{
  "arch": "swin",
  "dataset": "rendered scenes of toy objects such as cars, trees, mugs and chairs",
  "image_size": 64,
  "crop_scale_min": 1,
  "horizontal_flip": false,
  "optimizer": "cautious_adamw",
  "eps": 1e-08,
  "steps": 7400,
  "batch_size": 256,
  "final_lr_fraction": 0.01
}
Rows from block 3, named by matrix and row number. Rows with one number belong to one neuron. Each number is 500 + 25 x the weight over its row's rms, rounded and kept within 0 to 999. All counts start at 0. Numbers have three digits each. After the name is the row's rms in percent of the matrix's.
# gate: MLP gate (model.blocks.3.mlp.gate.weight, 192x64), inputs 0-63
# fc1: MLP up (model.blocks.3.mlp.fc1.weight, 192x64), inputs 0-63
# fc2: MLP down (model.blocks.3.mlp.fc2.weight, 64x192, transposed), outputs 0-63
gate.19 195:519526512504499500497450500514529514459428503457496500487495483524566498505509507498500505496522417496504514474522501498505470527494477506557481490533498465500500496506488518497502531459515506
fc1.19 143:488532500485510575500500489503500499514568461483504501507467504498500501490499538479489487517500503500468478501474461496560458494500519486501562517475504509503510506519504478494488421524500500
fc2.19 144:502503500488520509497495501521500459501470536500526509467500496483513500557505500498490494450500469503514484506498500470508496492499491508493497504497467490515500486501512617500436541493448510
gate.20 159:485499494509509502516497500501512487482543502535510499529501535428503499469477495487483519502544493476532492498538510455500494555496485500501513556503526503476460476502465568506459494525501480
fc1.20 135:547500498506457569486494503498535465499502499491500464525508489498462490517501523500501515527497477508505475501466515572498556523496530486518499452492427521499486487525499494497519499503503523
fc2.20 168:500503504498505509487500502501489491504506490516458493498500499516530503500466470515508473503502503505495491496508484490499483617580500508503482490552475501551502499482501498513556500483462486
gate.24 163:500535500500501478499486498494564456479477501503498551515499483491493500535551493510533532500502508506542501542500504500468452530487474507543476502500401500502509507500489499500498504519500504
fc1.24 165:500538500515498473504489528500501499500455610509500527486459489576488502497500473495510500501500512496500502494500484500509468500500500511462495500552530500501499503441516527514500503463518503
fc2.24 166:504504492560493482522498498476506500495514489520521500500523525500500493471503492500500582512520547476511441466511529511464505493499501484525442541492517501493459499493500485473499502500568473
gate.25 096:517466495542524499507521503506500465500486473477506498483521558501500495478502493451495482505499476495488514502511497497594500460498523498513497503478505530499512494500515552517435499500435503
fc1.25 098:524500501499500499501502492491499501536510467458495498480500501550562509500482502418508499495499480505437482495502496494511495551502530496528531519492501418498508478451490497501513508507483498
fc2.25 104:463501501500498519501501413508501482500500488500498498491520501468458522486514493593435507499497530498538492476498484498495500502499588498501523498500495491504502533508500503501497500499499507
gate.27 126:515496501501535501499504482503500507499491490465488503490506501489548499481484503497509501506544459533505509502506536385541509500495523478491500499495581492503521482516513489500452514478492490
fc1.27 119:494500493527476479504493535492500500513462511549488500535495473522496446502514477507494507509432568505499492499501581522470503508512498571507488518500476499499500498480473502519504480482510487
fc2.27 110:500496505503459500500500524521500502504513453516498506504432499518451493528479499500478469514500502519504511540495510506538503540524497506502492478503499483502502503455597501446549479490500488
gate.28 135:496460513494500502506503500499498503499513453500489515501489500492490510469482515492500503506514479493500502479587513514471487527500508571554498502474464507515501502461469512428482555521506529
fc1.28 159:493482501391522531485512496499498515499493505499500501500507447500489528553488500497528501502505441498456542495502498493501497504505498504471500530503502430506506520480500502481465503499535523
fc2.28 140:503497500500519513512503491494472499514499493480510493564501500505476435526503498501432422538459452508456496514509508537509502503505531499502501502494500501514545527509486496444495500509507478
gate.29 116:490500502507535497503529535525505500492564580499474500524519487463462491532531511496465495494514503504509465499519502501444500487456473517444500480496483523505511510500536517478479459521497503
fc1.29 125:487496497507498459459497448497496500495516443600486494502498526497490528496500500500544509499506500529487548546509483500496502501529497494498489495511509433515505478528510462504524500480525509
fc2.29 124:534500511489533500539501500536500498497496390498505500504491497479500500555492516544491494456497487433526522461502495511480504494500514480481513494499498500500509560481480503482494519523500493
gate.30 042:507489492499486521496457474501496503503505444491498492500527484525556475489469502493482499502501511545487480538507402492509520465504502517491491533498524548503502469501449509499550509502496498
fc1.30 044:510482484509481501538498501474494525503485503487495568491509546525499506474512485501579501484502480501445484472499494524558494518526507462481477531502510502468508506543503520488527473501483549
fc2.30 043:489501495501491472485499540507521505496499438492501479461485516538505503441483444473512499430501555457541515511512469509508502521495505513501482484494510512484498517520465459504491469490470519
gate.31 114:501475500501441466490502503501502495483529525501479459507487517503516505476509516481499500494572466528502524510517516571513511454499500425505500504500548560498500478501509501477495498502490499
fc1.31 116:497504502481473500513490490494542500502497499428459482490498476529506512544561477504517500495475445550503500502500484501500485534552504483518510497506508502540502505509448496501506502439532472
fc2.31 123:503505500504480499504499513592503552500498496512512556490500495499501434473491494500491483500462503453499518500481448497506500474494504433471500505478511497495496505525524468543493477500501522
gate.32 036:502516499464506506497620493514512495502476456495497487496515502500476505524490548480492495446507557498505454521479511473510499502485500506519498493501497497564504512481513512482496498487500502
fc1.32 034:475492505492528519505494496500507506509499535540500476460506500501516502495492461496534495437550500525497475590500514448516488468502484501508474554537504487508506494504506493538501493504452498
fc2.32 036:512503503460520525561500463512496497513495500523469514501506492490514527498506495516501491473499492500503479454491433424549500507512485499509498547487501502506514478486507517494415515495500472
gate.33 028:495500523496502501513524525521495488502501483507501493488497512503512517572486557534441501472498488502491496587524453478501513517497495503492502504445496479510510500473532466477484490514531456
fc1.33 032:474485517501485495515450493506481500503519491483499495506514497510579493511493384503495494537523518513485495496528491504500504500486493536517486555493539501517458484511505486497499521484499526
fc2.33 030:508497480492519481465503464468501508500504514489523479473503525548507498558490543503465530502518495485514506521499491500553501469500500522524500529517494473510482444507557504508418502505468502
gate.34 096:503490510567500495459524503500522522488505478525503495525506502464463517510483497496559501487515470446502512481498500522468500541523513528478500447516470469510497492538505462502481501500569484
fc1.34 093:494485498501549500490519505500520506500540499508489478514517493464444555505452497434529500492504485498466501507514521505482486513509527517496519470497437498505496475505497501509562481510563481
fc2.34 092:485500501444488500497479524495502470499477442489536514499518501500515501532456507509510499490502493500507496510508511525499519536522472497504495473475547500516503510605465489505501472441524504
gate.35 180:513512498520507565514469487508500514500495500407490490498472500502540496434500508501498493480514479500521500505497478508518509503490508505574490497499549499511501483473501536503509550455500500
fc1.35 183:530500509507498481506587496491468503501500560504497473500509489503500482510485459514494529498466488500512501500463605495464505501552497461484518495509472505498498508517491500494516499481495502
fc2.35 189:504505485461501500464498505536494541500531503499499505497501534502501495511491450453505408503499488502501501497530469571502472526500492500497545502475508515553513517500498494490485471545487510
gate.37 146:459526505487507515525474483507440534505499519505501502501481460468543490507498522521493479544515542453456554492500500500499490493500488501498473529500541491460508537500547532530533470510500499
fc1.37 148:535514525495498496501503495502506507494499532510504465472504432502511498566483519498501500505457480497503567486498500503452463487531514500499503475500411501492496508502555503526513505501500497
fc2.37 140:422491512490504447435500501500487548503496516512530529508502497464487528531518529501500505506483529542500504499555468510499484493494469500447506508498485494563512503498530500489501496499476501